Weights of a small multi-label image tagger: muon at rate 0.013, 21300 steps.
Rows from block 3 of a small multi-label image tagger, named by matrix and row number. Rows with one number belong to one neuron. Each number is 500 + 40 x the weight over its row's rms, rounded and kept within 0 to 999. All counts start at 0. Numbers have three digits each.
After each neuron's rows are labels from the 100 images, of 14976, where the neuron reaches its highest value: "strongest on" is what is common among them. Only what is clearly more common there than usual is listed. The data: rendered solids tumbling over patterned floors.
# fc1: MLP up (model.blocks.3.mlp.fc1.weight, 512x128), inputs 0-127
# fc2: MLP down (model.blocks.3.mlp.fc2.weight, 128x512, transposed), outputs 0-127

fc1.145:453546556490524538464475458481548555567457491492529534507496410545507528514432549441495475552489539455455528450579518531550428453522487521551449537493479500526530499535432452496494486486545555519510530510555546504480546512502459526422479556473545478447482441555514561522512489484546433471450515490544495583526499557573467529426502518598583515487451520493496460477540533523533504493526
fc2.145:459449494506488521518534519499448515480517530544487552508507573530492549482538497542492534437435475540558498461556569394532556479502487460557552507462497541504473569446544421489459483407442512493464444537539507513503486482471514493494528456527490473525486494471443515463531442490448478479440460442541545477553511427503469561506525504494503564516492507616426529472432477509449471432543
strongest on: sphere

fc1.324:445563529503519495422538512525482464511464520452493550471468492487521458596492447491497456472545460472475498439437567469495408446545479487506518528526512450507437566442461562498529438528549489470469480512467546597520471549481534445479496575529516469529534525522509569502578367483490499522562461461480486546506472436458466504486524527479559509468528526503504495528503542493495434463465
fc2.324:501532498479553481487475470492488456563493540531504504541497538497467446461514546482484505496467545545503538428468491527506532583457523547579447427552498477465486485469454531421525506445543477510540608528458483550533492435510416515570467448516457440455537488518561468461474489464451496526506487495529497470478553573505491496552481506592439499457535506513488468370480522504547502469437
strongest on: white object; grey object; its colour: grey; jack

fc1.479:534498538589489533507505493534577408603560548520514481414478586589513518473533528568471470437521475392486473523488518466531495499514526480425465502553533495504509516505425514481541521543504514477514518528504472484551541538536554502519458493532505478517564530544534485456487474396449448465472531534511516534481463497533564470541533523515515479471514494463481555457480545468437513451565
fc2.479:457419468522505466556486433447469474456517518483459499585482498517528537499513492552562583550457535532516522479512441537499491503488525527511514478457422459484568540445549459465497526441496472523521473518518529457513450452428526497500521482551441526467499566442471521513550460637474546492498486539448415424516485542461445528472453520455520544594454527508489490475495516527545511500477
strongest on: sphere

fc1.436:675435529516465528563537510518490485505499505502482494530528495477516554592507523499530417499485541446539527539464482468455496470479496556539606496531495497537457541503433512497422502529460439592493557557472466460498553497471395491482543511518498418531531430497504489512546474424509508476478473492507521436512467496498517523516526548451522477513470569483511531518477511524457495509518
fc2.436:397588520479509558481507519476507498486413542522571501483442538448503522494497512534451586487434498547544541486453477524518449427484481549518445500473531528473598456534620486437521528434488458473528475530573446484534531473432443535535493488473479475494462411511545476536493524479476491465505518542509472485541494515487508469515433427571498515452488508476479509514506521570486497472470
strongest on: orange object; yellow object; its colour: orange; its colour: yellow

fc1.128:487402485532466543558561505513548593558473454470534478437520435533549562512523510549554490577446470505489531575537520549474474511476498473559523549563493478547568505466484528515473515470491446460495561498561517464514463586470519466543554522512531520525526515538526555513503492460486503485573562551439536554488514461527502459553486537536503562512485472462501439480566450452526558542494
fc2.128:532545485431540352489539462460495459449463539542509501505517546498449456515465576510451502471447487504516474503552541566441533583486480522487520505406535533533526593521480497503480531479512580505476510473555521457496597464485478558522488512493475521518480474526500458535487472525521512475435482525535527439472446552483487570450468456492504495530428498542436550452474519502425492536529
strongest on: white object

fc1.451:508527546502493498472512545520501472426455525515461490471517591459487535537455448516531501496546571423493532529412508561479509537485496489486501476493505542452538529457498512532523450540500555489569476518501483518484522523449504494485521546505500574489553476521558558515517487513548550545499558555480535480597581488571604506505589429482476454472521473487462494570488606503531527538567
fc2.451:479395450546514528488517498495463506564610472549556512574545602530519533497445534467548454463486483474515496519427475553510513557543530481503548440505569450427516519513537502461462518484505565541468514464478493506500423573511475507466461550444528494503512444558536447546470555525514523525503463508469472472493549516461515565491453457488416509513444548499502513474565466497500423504482
strongest on: grey object

fc1.51:464471515544477474509548504543496507507503529559471502539507522480518495469498501497491452560478560501481432550473498440489502533515539428493488524491547501517510554438540527510504555532467428491464464469505517575529457388538552447519541526512465585507523388482470566471534528471493541449531470549438452524518559574425476442493440620477465488490531533508504528523528509451475494422504
fc2.51:507552469455497497500445498484426520495538522450587513522507503497596506497498426432450535471570563461511502494467507536565425544539566536499462523553459472486494482509473452524553480489487511520410530543480490478456469531493432462539395512477552507519547512561539498546459470546517543413530480447472580531457525471506452456511516484501516488538415453478540523470467538538560491490491
strongest on: purple object; disc; star block

fc1.379:537488541472488602501496522425492472490534513502478553489526450479506485506472474516516482471439487534407515488534524458550516536408521464536443496517573509557502518483582522520566531550504453439544471524463531531486482573482454555525504525557506490443611476578483553493570508466560477493517515490428518482491524540490470531390515461438503484479495511427501554487507513552472527449533
fc2.379:523566446436485488491539530466493504479450541431425477480483495468455548482522483532566416568534501518538458491510511509449551527437503449496446496450536563534502461509567476485510506565418470456518472478414504493511578590508501509457532528447543510464483496482517477551515532549473519473471487498520528502472518468447505483532441489392450506457550496524542433444598538505540496454492
strongest on: grey object; cube

fc1.29:496490567496571570509484551544518568480501513516517551550434525520520511523545483461430421492504535544490547585566577517496516477535492426558492470516482521513580499536536503530509532459497485473459508576574513448574499498498472490498497610516470500491545441514493516492497482549471545466477485512480493527522466541531494490605519440467385451515488513501542483441526462527439532507547
fc2.29:515534521476456481461486427488460446568490454456459498505502512467540482504509467509559531608496553603435408505428495518509501494425467603488489528460509528475482576516502511553570477507485474491546505490404484510421484493476519522505521461511441521540470551498509472471532510534530414416484460536558503504430563508496553561495486505508477500457479418497530446510491512493468502529514
strongest on: star block

fc1.327:520480486596486508475532490496547539483541532416459501599509486538510484499524473506506539553515507528517509458492423505521481537542524553445469480475512583440542476491530469515473460523493529548448480480516535523363542535465519516502547528571484522541470439624531525439537479507451505460515541483411491473520467503570475491506495468549465556508514528555567532499500518439476562537533
fc2.327:502492466486472511490486484589512495515532486578545498474472447444502480486575475458486466517470506500546436449534530436482432543484455442556480488550491543517500485466499520460537485452485492500516508486573560449568463478473463499490582506599458476451577610435443517483447528536522519540400501485482527538435591541502551455476496472476532445461490486555498483511490506463483515491451
strongest on: purple object; torus

fc1.391:585452512510459518440531500513530577519548493470454485474462510514524446530490530502471400519508502459589467493528500479507544403474478497512526495432497432508514473484537456588434496551477445557426528485513486489553489503479587475475507552471529535502503513522497552534612447417474491502503540471513587525548499508486516494537488491524423489566522549532505489455547522483436522498553
fc2.391:559546512508384508422494542451527501522502518544512529494476517502477506631547492483535487458470531561533552494514528484500460503539526492428514562454471530510510527451502414554551487516483513522547561545515522461471494534470458494538514461500420486495536479520508467500479450506447455485477482536475433498422538401489526504491467461479479492548553556466470470462592416547532528442479
strongest on: purple object; count: four; its colour: purple

fc1.90:390452489503502482416508567506520547437504571516560527489472539514460451497464470537511577492464511593473487440502518444478512487534516543506480499494530477482496477531621477522401485560517510443513561561547502510516474471501474532557427486475618492510453533487504551487433514470542457487519472497524549499491540470472522491517469462499562542543521493508446506581538557477487468489503
fc2.90:492518537544452503549485522536502475512455492513555414494501493481485518585488500544497477546421504530575463578467544523428542520431487504582500523518492440509544468474490534454514490389457469472508555453478529487492529531454446534422534481477477431540493460498485434547527436478456540548537538557525469462532512527525524515472553531513434471405474543537479473464485416519531466492515
strongest on: red object; its colour: red

fc1.142:532446488529493548499479564481453515435489525484446503494545535495470513490530531473450461550480532591523561488524448518409440495495552529522474484535414484492511469445500466525553553514541402488458450538474495532467513433584515511510413514418570515487509481517507577515514542515489490490482516491461502526397546518467453459527466528497499493474491554521418522403492505422474482509483
fc2.142:534434423491542511495498566557507419483498509557564472538573479505574579517489487453497473466516472532497558501526433541491493500534469520501480488544514493477526446548459466530500452441475488527421453496473466480451539451523475480493531526498567539526500516494510497492492504481441454467526496602474521569515439504528580452395482515432458461451515483477582563459464537529457495440525
strongest on: capsule

fc1.186:511571425481513506501500558478480570515525479442490471516460507531450489467526489498577528536459600506489520503485502516481453519500505545524477504464561505467547553467592523544434497613545509543429461434488519475492494533506523476402542521512484496519533478540478535588552428489562470458456462486542571569462500525491537525537532531554466543558523464502499555499499503498536469484582
fc2.186:434517518524488555496516484492504487490477565502468492548469474464511483491511494454514525492566497471438585476541480517518437568486474549557515502559423506559467497480484446587501477592577463542505498531509496487509507432539395498490461508471528420482511465457531530469492465456536441531523457555475526536538514475461419450554465493556556569540554530546470461486511525481535515591542
strongest on: black object

fc1.395:449458518457476450481521491512517427501497550478465437463550493523526593482542463511531497477504517495506470639530468535522454500478512506484494498476475508399510431517607454503486499418550505545490448502547491501478485469500533414488485557506525472478491548510469446539450498518519384492503486483507509521493468522426469495536589545502544444539482498507475507508502519508476407581552
fc2.395:509599570468524535507502476512531469445453472425464538530519526505485473550530540512539581452411509505486586566533502522490520570486536513509397525530462497525521436534390439476442513476590499516555492469473474523561480495468553558453484526500521515434516522488487463502481534480461484501473488504528493478567532514522463470492459545400522513515510515474546423490574471522503527478519
strongest on: black object; its colour: black

fc1.365:511504520547526493579407475469533492494516466547496546498545519461492571544536538493490535474458483470438433588455533456534514492465578496499496429482518493437481518471557481525522543441513442488451525536524493534492480510465517505557524513396533550513428463545524572536490512498538541590570512490516498489498532508512534537514492580535517469522506469407475531552449445471537420546460
fc2.365:538490476473474540471531539509493487522512486491558491504455530533564448464470524513455476484428549444490412544449487513529453497536459491457591468508434482400495423420599449475504507522502449617432462492488543512558493412551527414507524576529484518478483490512466561513477521472522481491473506531537486545476512561504523498518544492525496523515535513501454483488498501511396486504464
strongest on: black object; its colour: black

fc1.23:470501559539564438568505490472494447507504478477498528511483458554504502471501452544511474460543426485502501413459486494453474427457524501530501484484508507479468466488519502465426474487474549446470357472447494545459530577503516439466515507504528551611533514520470540527587463454489467508524447497463483589546490528488444569519518448544517456527519494486464506464490540455489476584535
fc2.23:417557502480553474579475501538508545477412490506545480530558480422529519433533553506445516559530548509518507475546458466480502523472482569511520485498513466471543476449450500449464506419552487564539529510448519455501472464455459517563496447457484518442502406465483443480505540543471462437471565527498471457465463573568529442552494504563483515455525465504493516547480539569534494505465
strongest on: white object; its colour: white

fc1.102:429486493525481480472536468531502550483563497507535493564513506456479513468538475474515420579442450565525544546514554505503515509487573532448514534416501459512510465510496417482496428501458391524461502543516504515510492491478504519528502473484435433543540440480524526514481513545501510519484435496499390532486440480507395464510457485531411417518465455538515517456452470574502494507474
fc2.102:506516491464503515485510488455472496455455491500526517511521552539513499529501445456564487486479531471482498500438534491428557427511428524460497549473461482583494525510533498459525533520525516414523570472521459466487418545459558455554491462580473619471454574497516494431577530459493454468507468530449512574582524543538479523492606526491512449541542509516481487506529528515469542485448
strongest on: star block

fc1.409:491459524509598541477521479548543465535521483514491502509537564572540511492446515419513532512409503494541611483519526484566456441526493536483439498476571473561526506498455438553501497489544511530519539474593544425514485539520523525540458572450497483506447497523474491543505490492493509517456602467494502497417463586566489450502538494542501548514449533531527491495464479439532532482467
fc2.409:425493501472556532497462513512500458495479496535513468494494483458484520498553478471501447472429429467613592434540501514463512475562460444544511465486476479486414450549492520570511583505504450499491517504488478514504457450486544518513476448482471576560411538482522481418526454527525487484550464490510507492475447552499480526520577537612505514545554513482487486481529506486424533420507
strongest on: sphere

fc1.223:499554558429514539556530489459473502511492506470512470547461506514497494531511458465539537462489589471501517522549528534486591473518475584482513532489521489537510482428560467494529479539512571514523491449561501547595538546490492502546540538498486543465517479379387476499515503540526496541463493579512498546524455466589521491506534527477492474476558497514502505535373509495450505534558
fc2.223:578557464444471516499428579533544457479425495495491533456484520477535445497493482462435446491458434553518481495532463496531419544580539472483518492548493450517507467464477549496506542512460471548442492504484518422566543504541475497535543497523533506569517549528516574522460561497479527525493537580465468459517482483581521474479413439528516457461484427470471469508537515489440446561503
strongest on: capsule

fc1.463:427504577486551445532537506509568474469460542518492484541526443510511501461520504518452607504438564480528486493436523494518446467539473507477440518514548550499552469531497544456424469553433498443445502537535466521459441456518582469507492557468444510457487459529502509528473467550571434481504456497492529529469472538483519476423441534532497577498497522517494506516358491482514512499507
fc2.463:557563506537467557522529537451500572390499495462524438550485537524526530527428425514500491492529443493425466434546486436435477518504490525492479552510429539548516513511503506466540478495522478503518527542487548470517540497464405563512498516514481537531569531495459485489517465519475494496465519470564465478551484504458460521650512537517463446484454430496483471546479511477488435428491
strongest on: black object; cube frame; chain link

fc1.497:499454582544502472531518540449459513450429517530494481489519488559501499483552515446522473548447481473539483499495496431492457495548516525523502570493518437465511511455527501466515442511500482497431503494510460561490514509582558512508492481494512444518584537498457511516464483493437478541454520436467496564400612468534477428505572531470483480487384456558539549444501542460567506500473
fc2.497:536457521476510469472465509511491532508529482466538566482511477589467456560452468469472527489567563503543540470459483492507469450523437493492553440520523452516525516532455486363491529551486470520506493486551522447507449481488449442584489447530593532531397559477504448479475573454509525526492525429467489459514441522555520514499517533467517468490507595446515584527520519506527509513502
strongest on: star block

fc1.396:535484479472480522501531517519520587473489491489499503503590469473522510473533557454488459483458465504561562515525490473462463460586502492505508444585499588457476501526547410456507503527584483432482427458482490529496494450514505465461527552543432552412500494515506526451519542518484446490521511459492492519491550510450520510506470465454499486430527443509480544461475522548471412485639
fc2.396:492487496565463457502540451548488507472506542545546555482572491558542494506590503523522449497501541423462516494542467512527467509577565546573527570507479451537582486504480422479520479387514534516473483489494487462432453450515511441519427564460498432496480566509532500490549487474483508418479483566463499444550484477503470492457474493536539479547453514487521509468533546571458463501545
strongest on: sphere; egg

fc1.245:571485538469489551417464495560521498539464559535487574502496531499508626384461535531475459473488558508543523576510443462482521486537551457489443453482479493557490533468504559520504519541467508574524570451445570523494552517526561567437522514483532507470503536482509428486612563479519495547452515550547477521507491508482490526449532508482506563530493538478497507485519494491517501525494
fc2.245:484502452518498437581517503502461542523534509425534417518503505514516425569506474516561494468462519525502474478489515532475494568455460548543600522528488469534510491485445435555459518511472519440510468514505458422475461478409550422549465435562468521502524467454553491500379515520485554562524480483466495473498527534546493500551483509460532456524579527513538507565537489440529529500515
strongest on: orange object; its colour: orange

fc1.384:505462472492527517526552504543493513514521577451440474511551502517491454503489547527562413462434505476481510466504551541509394491518491506549479479514528468579521525459546551485500500543521431583432391494496548515501536485459533426425553549532471569590491515559463545550493434481525610487472498515489540519482467515459496458483535506530537556543477494486457491526484492498481464511461
fc2.384:392458547490563492542473452496487477483478450489563537562494575567521390474494501430510465480500489487454602447526496535523532513497524536504500462486467476594505463500415535523499494545492467602527459523472440525479496479504442494489480409482474469512492446482533537491438480444518533479525516508551522547491520488515445495490545475509478510460541526585492492530472487427591493501528
strongest on: grey object; its colour: grey

fc1.11:508562520537531569476474526533599454558534465538523489520540434466528515527527542519621504515538533439439513487487575559551473523479488484497523548537528510496478504523465568559420517535467595525574556434461493481516514461501480511545524573539491541527499478559551505541480490526443571488510512487506589568504468541466512513478478502512484557492510497523506530559523529537543512573467
fc2.11:470469493498469550460510447544506570509508593455431459448474513538478533465477518485567504508508557486467497411536494514484535414457480511657455442514480548497551504524431523468557539444465478517459544516516497479556503534539478456502499510448507485423550483422486570496495520529496428468519502458523471438469427484477481478485494557540511516554495519448514432489521478457492474502536
strongest on: star block

fc1.130:484415490473486534456538485489534483523500445460510490513473513525513546496467446510493469475564566573456628491511497536478501498538503505523505489551494520543571438455539556491500533402485472481565509512571513513560482537518484457521530586522514519459474516600475446417576497533477485523472543461579529512532445541505506479526486561582525495498478519558505472508518496435508557431513
fc2.130:560522462512467487418517506532402469518506539394500475517477450474475536507542486541520573469488577517430476504454536483491473550411544476503582504517516579466498507557518523564448509578545469493418483461530505502459537472499490527493503455529496541548530460510470494576489453509528486547530480613467470483427569485498537555447451505489477466457527495496536502467508550512552518500491
strongest on: light from behind the camera; white object

fc1.214:426461483491488537521565457509533511456507496460494480464490537454510518502460485528467509504500562488476522473540517396474479620485487512522569489517516507509481499469523490444486482484513440485512559578509486492471524488508626489504536459405526613491482432498518516526430498508492460540540591475470505485534471482549504480463462571465533506494442477485488509507432448519485494471372
fc2.214:562497558464482437469472519515457451477458513516548506575461461535512574514470516515559534514521495503533508538521503572537495424532452490466442462537487524557551461551513443497483426538558588498472482419533569476498528580502622521498499539528534528489467529468506488380537519494514477487549475509549511547479515519487563490510504507492484462419544487429489512511521507459457549520549
strongest on: grey object

fc1.487:557569447498524491494484536511527469524433489463567522495587429450564523539530527463485544483472558487528501516479588541447551453547527526565502475488457537480461516540491553499477536508532561500470472579479509430467535578501565504517533504508472512562503556505498547482501482478499593468505566499488471503476514503460515548406517470536553507471523453519507444411604478490529515451525
fc2.487:474458601469470427508468498519553510486540520472509474494481537526451409473460553580435538550505503470468509536519501518449548538408422450486479510539577478520523475532566527480540498474490515483555565472534498507559507480467538542503455454515492449482489480532458487466513485467414411472517474490551529549507489462508504427523490555527498557517399546530529503474507428486478570551485
strongest on: purple object; its colour: blue

fc1.0:541514484530571522473487542564538477539493560522515499548498560539520517490500534417480520541374473442526605469502466529527447470522462515500490496480558469514533432522463469544495487496532533538511538469518473409460500537532505511524498551472452482490451536472519546495475512495555482501429594481442523470471465586531445478481488519565521513490427569524513455477468547443555520474423
fc2.0:492479500510528561517535503498491545461483491561531462472433438506457515490556491485490403520472445438570553514589455506548553498584542550392431482518474466540457447483374468488511558468470485469441520493511532536518511474503502497512500519442495427485517537519515499500498478476517522457534453457434566501492523531484479464518497543638532501507535518490508522474543503515504466496558
strongest on: sphere; bowl

fc1.490:546415582487459556537528506445580556511523493516569553518434511538486576485521504493544525500484546437606565513515519480569476427448449491503488528507525472537568502505512616486488512516490537547497539442488545577491510524542544457447546485519504525542489428456487497518444461482471482510478461482482467454519533462476491460530496479487494436512479477508482535501517533495616456470458
fc2.490:479519482530485458539487506513473522457469565450518586523460479389469483510485473524507591493455518502529547602444485523583468427457469503552469524505460525509464507481528592410490463492505501566473501479535411433438538480475510468530506553530468490586545502528530456452436518491514509459517506500517550511491486588479494450497507509522473476454520576506509548535489493450486536572488
strongest on: orange object; count: four; its colour: orange

fc1.74:438428533505486567388459520487510555484487522450465511497466534530536448609496498493544526478465484401518464537463501510511461457414517526479464480513557529445515510523586452549510528504565480563456473573510536500496468487487632517557489548489518487467499548461470548465526454534488470516533519486520554535484481516533498485543490537570525523578493494447523503555486509537489547465529
fc2.74:510544494543514515442533496465489524514512513423548438557491516486568513636495457538517543478535481459504499508523524471496548557443487449520425463498492549538576464519518480477564489456440498641532460458524473545608540422479547554494558552509466525465468474527495519443506511507473482499467525524485508498499510557509447449525459504530523456511454444484524492486493487583534470502483
strongest on: black object; purple object; its colour: black

fc1.323:553468467509443500593472569508515478483504546447455571509532475503440516560524514502472427505473498529494483482459480511502515464534522565525568479546507472539543487498437460552486490510502484600492559541524464433486506557461380465537489490517508463497538503498548529513501571486485474481537516502548522479497505599490534489505616491418513476505475564535505527487402515529439447450494
fc2.323:447599517496544512448490535484489463462432484561553426505467548482448496492484518533508588519466497523497514484502548501525474521465482529501494484466496518530513492511561552367572558455514505490523459476519457495553483458493381542530512500496545466529501434510497475507595395523467466525529470527519437531565518535507502476477423500596522545449502477527495502477512537554525481510465
strongest on: orange object; its colour: orange

fc1.47:468500536523475547480593451529543483476541481501505512529502472520533510503499531518547504486523535461534527538556499533547459489495489444469548558499504510496592538561488516519512557508525579519471509446465496642465488467573562505539560496486474470563462512524469570472485505544487536502495530477471503535516541449501437614499487501502517468531451452548586472553533555442599469518525
fc2.47:553481460533463520549470552494452582565454493427473577538494484532465482443564461434475502510481548460481545502489519464497501392509463469476438543560492454527492475497463523583470468552486475571465546528527485478536498417522570504508444559526470456487537553521498518512453528483559510457483522467499494480444514519489525490484584480431531457497501496420468527557451444477517441560501
strongest on: orange object

fc1.250:535506539481523488475528520473471486476464544563464495508467533442520512519516409504493492526402568519532482512558433523442526474547522453526485471566530497546538551519475485512463588540530389496558469515536485537504541453550455455461526528422509492506512529439556471461468449453530544597464526543476465556540529483484488508512478549492539482470428458527459510544408535469483519448468
fc2.250:488506502501434533524490540496562517501565470429483469449465503557509551503470500467476417518502468557520522452532522463524448522543488470479432507512521508463487531428481462442553441487532553508451523480476506466522474437546416581436523459525490533577519549472451514469447562520503507525502446534512461540522563477586511440456486477530433465487549495451485472558460552469530545579565
strongest on: capsule

fc1.375:562489481482431565537490487476583538494524532548487462508539449454542523459514496520443513446466443530485414522463521533524512484542533516461441543517538483520421498500568460520505553528509480539474544493554519535481530578457502428469558515476452504511540517586565512461572516503457551482527556541496551482510574529492488376483473545514520497520511595521536562534530475494497498555489
fc2.375:507493448534494564454502480505422526555497457500517521498520514562461512509449574473443514565518496502541374489480486520462483477513491507549475537571510593538486492551470374535419435529475502483489471482489449545463528490543480484506504556529520420488518458437499541585527445521492524468559463484510442467478466524499499529455482488548526468477452526479427468517563458442497481550507
strongest on: purple object

fc1.480:512551485404571442538491534505545513525553468478626512435516582491435504532473504555551545479470549543496503505434528535471535464519508490491532441479453484471510400400521543494499489527481467559510456579522495503463421527525475459550538483466489574533485522494442559492494513441485565522546537465490476550508492529537462498465506528560510561503549504522484485528531538444493518528514
fc2.480:502456439432498523608522508527526498542528532542496544551411480540512513469507515587454532495492521474465490477445426492539503506491467477407526522532450550479515538463536458506537489457500475552432492535485497501475494434406483428460449459542516454535477507497456528591505444553455518482442441435542501549557490536486564517508463531508455569508498542501438463539490458529547499507488
strongest on: sphere

fc1.48:461515528532464465455485574479496554543517598453508463494513511461542514497420463515462527439588544494500479482538473532505514526490488495559481503494476538492486502537453516469506498560505500496423492494530546517466511562495548496507501524509529537415531452509431494440483535488595534464509494507443479429539568510462532518531465534405433510507493525460502456512463593575562442500606
fc2.48:579432450445508418558505424447515513479535450515461536582523578473501515502554481490488463490480447540548492561516443485547483564532473482454520504502451514498576436408542545511467452449499476468503476529535498503541603439555536517526508532505493435523530557489514463617549528473461539536515493499499472496529467470443538461475479450510527476506513508527495561501554449488511532484498
strongest on: black object

fc1.210:527469533475506495451524507459471461520506423453493354572517479506445510391532517510536471523515547477494506514545527500507483498520471473486470472481475445511525542483530445515525472546533513582515440529482529487540484490512525446505527519531547564399547526546482502504547402474402478474502500511508542562486523543542530468544614508526481535558464486525507465542527510576554501527511
fc2.210:489537532455528510516474528450566471517519437523494525528549485470576514479556533496463539505523501431457509495508435491525452587466458526458577495415537516595499482554506474507512446458529486504561545482491494505486530518567465536566498497507473526481524507496506484471436452472497432530535510539558486579489516498523529430507368445490528603539514506541461519449516465534504524475581
strongest on: black object; brown object; its colour: black

fc1.442:565530506476533461501459494562577545473474550489511514507589482499453492453547477524487477414498513413560506473535428572575474490563502448528494445419547466502485492482476522505499527514505410517500486517423513470489457547509574441534490535478535501428499505525499532521477510549497520492508609512458545500449472501518498450460487501493512510513502430396482554493454480504508406526540
fc2.442:516480487513454576497500505475500498555483529507527439520443431464551520536522518446555489507572457528468534435481502517502477443521517532385473451537453566483488435488516487476603507545460476530528544472518485499411523498485439403463549596506514564463549497473504483470468456522511487483511429477533509461495578505523472454432508529493503499492537488545557478489526554511555561497571
strongest on: capsule

fc1.222:483515524496559509477434440500500547505487456484477456505497501504424505530478485520508489509509426473539516526545521500458528472588573497550361459530437530592514432541444510471440509509498505502479523522490547545569539493483513449521537538538509482551493502521583575472595504527518467458538535516504483563510445487523516516493457405530510520585510441514456464496520480518487562501437
fc2.222:518490543478423519466543568496488449467521540506538596486501495498521446482418529455500498531522528485448554530473488529456438573489410455470595557548505472522511482460531486551532538530484588458519448473540533427477580563500413518491450462465509535503490499491501472502463464479459499574441488523485517503488549478465534443490537528520494493463516494458576544526491487440490512541591
strongest on: white object; its colour: white; jack

fc1.36:557524459492526518535463496513466511553453463500495473491597494504470482484513573556484568453436603449527562464519507499510511519488473488497435476507447523499556541495573545497516551467464510515464523539457492476512466552530509519527604511526478554470490497563568565521537449481515492553485491606491524551557571562544496498542561536588450508529491493549500493518525526530500500471590
fc2.36:477544547509486491539472535562540594492516427474520508563519483499464531473557484565474529497545514536441493451387493485544510472451497467425527439498535453582543472566533504467556502439465483523559540529410482481500458491508460517487515456502418498507461544514499510491480521487437465479543457439563482469509499556449491497580470449464462476554560476464491491531521497444515528557564
strongest on: star block

fc1.79:485508532411475479481542449541538513494550513511520515455524572536556500556531611500517522446485472522422492553432646599442496433532449518480483480538573531579488481452492525464517527530468503526534523521481526454562537515485458467483566487548503480503532580529447492536515502447499504483456513527538530531466475517543513460501489573536467526519497522549527510488511493471470442462528
fc2.79:503447507523515449528437493442470497524511465469522500511456511495480552476530516514448521517441503517522527476489546469482473542520609433501560517501494533459570460482483459456508534496475405542493494530517481497535541481463477372586412469493492541507445520518520509604495468509463442522532549485483499458534528495500502500491460525485467515500445506484374461524516593480581552510443
strongest on: light from behind the camera; dodecahedron

fc1.286:472459483448415582453529523494559607509548565480562555605458513489501554560531481519526540491554492489434478476547525455525523522485538515528503530509466554529510508525493488428456514510513520462491456522471469509577537543453477421590523575524468512464542496482557535529533529519490520474605540466423465440528522441503510507518547503481509483524499465508499504480499478485449473532568
fc2.286:522514566497508530560544517571485493464544469578491575472506499478475496524439533526474524454536418433469463557478557494508488484551442513504454507509533478518488501559455478507508481440447490470479468474491531541483548512594503550456450537461520485550491571478540453425529482528432521492515493503541418492462520404572508525468538545569500470450592495470505462541510555551488446451526
strongest on: light from behind the camera

fc1.338:341496484535544477487488474525481507497499500475495643474502505537459480493471531544514455516554535509461465440511489484428543496570508521475443508467493498512534482483586544463427475560476499432480570514534482468459550401504568488502513473514566481466499547479488532553366546473483482545500526546443495490504456501488498526488500450513471464467472489489492507495466493470480535518457
fc2.338:586572518523486521535509548514492470505512460580461401532504465502586497530505539467522491501522494524546526539469480479527473518396479535466611516492462543534493515476410428388540467484536454561522420534537514460520478583508551516465454479513454505517542459510487440463557488548447517574518491471534537499513467472541552489520529524492512534469531500568494515527507528495524454477495
strongest on: red object; its colour: red

fc1.143:485510539524444477493440525572489433412462473491546512393541512548507479475520580555576495506476424464501509484556467459495574479467502482514449497508431514511579558496501512528503472524478475489505538463515509523521414533494517494463531517527539509586504536579484511498491483512531631484592565535450487500455474486478506523540520479497457483497502484541533588451498523515541502544555
fc2.143:492494497540456474509525518542467530376419473531509483388472500532517527478555514546508483498515506491534471474502479452480543519487465513457458450437504536465572430482518530494461482498496445464458518474458519565478502549487513476484497534498517553496495488528496471522511479677486484490486507492554485525547399534498481492479551494480381490474495520520506503581514461465563560483552
strongest on: light from the left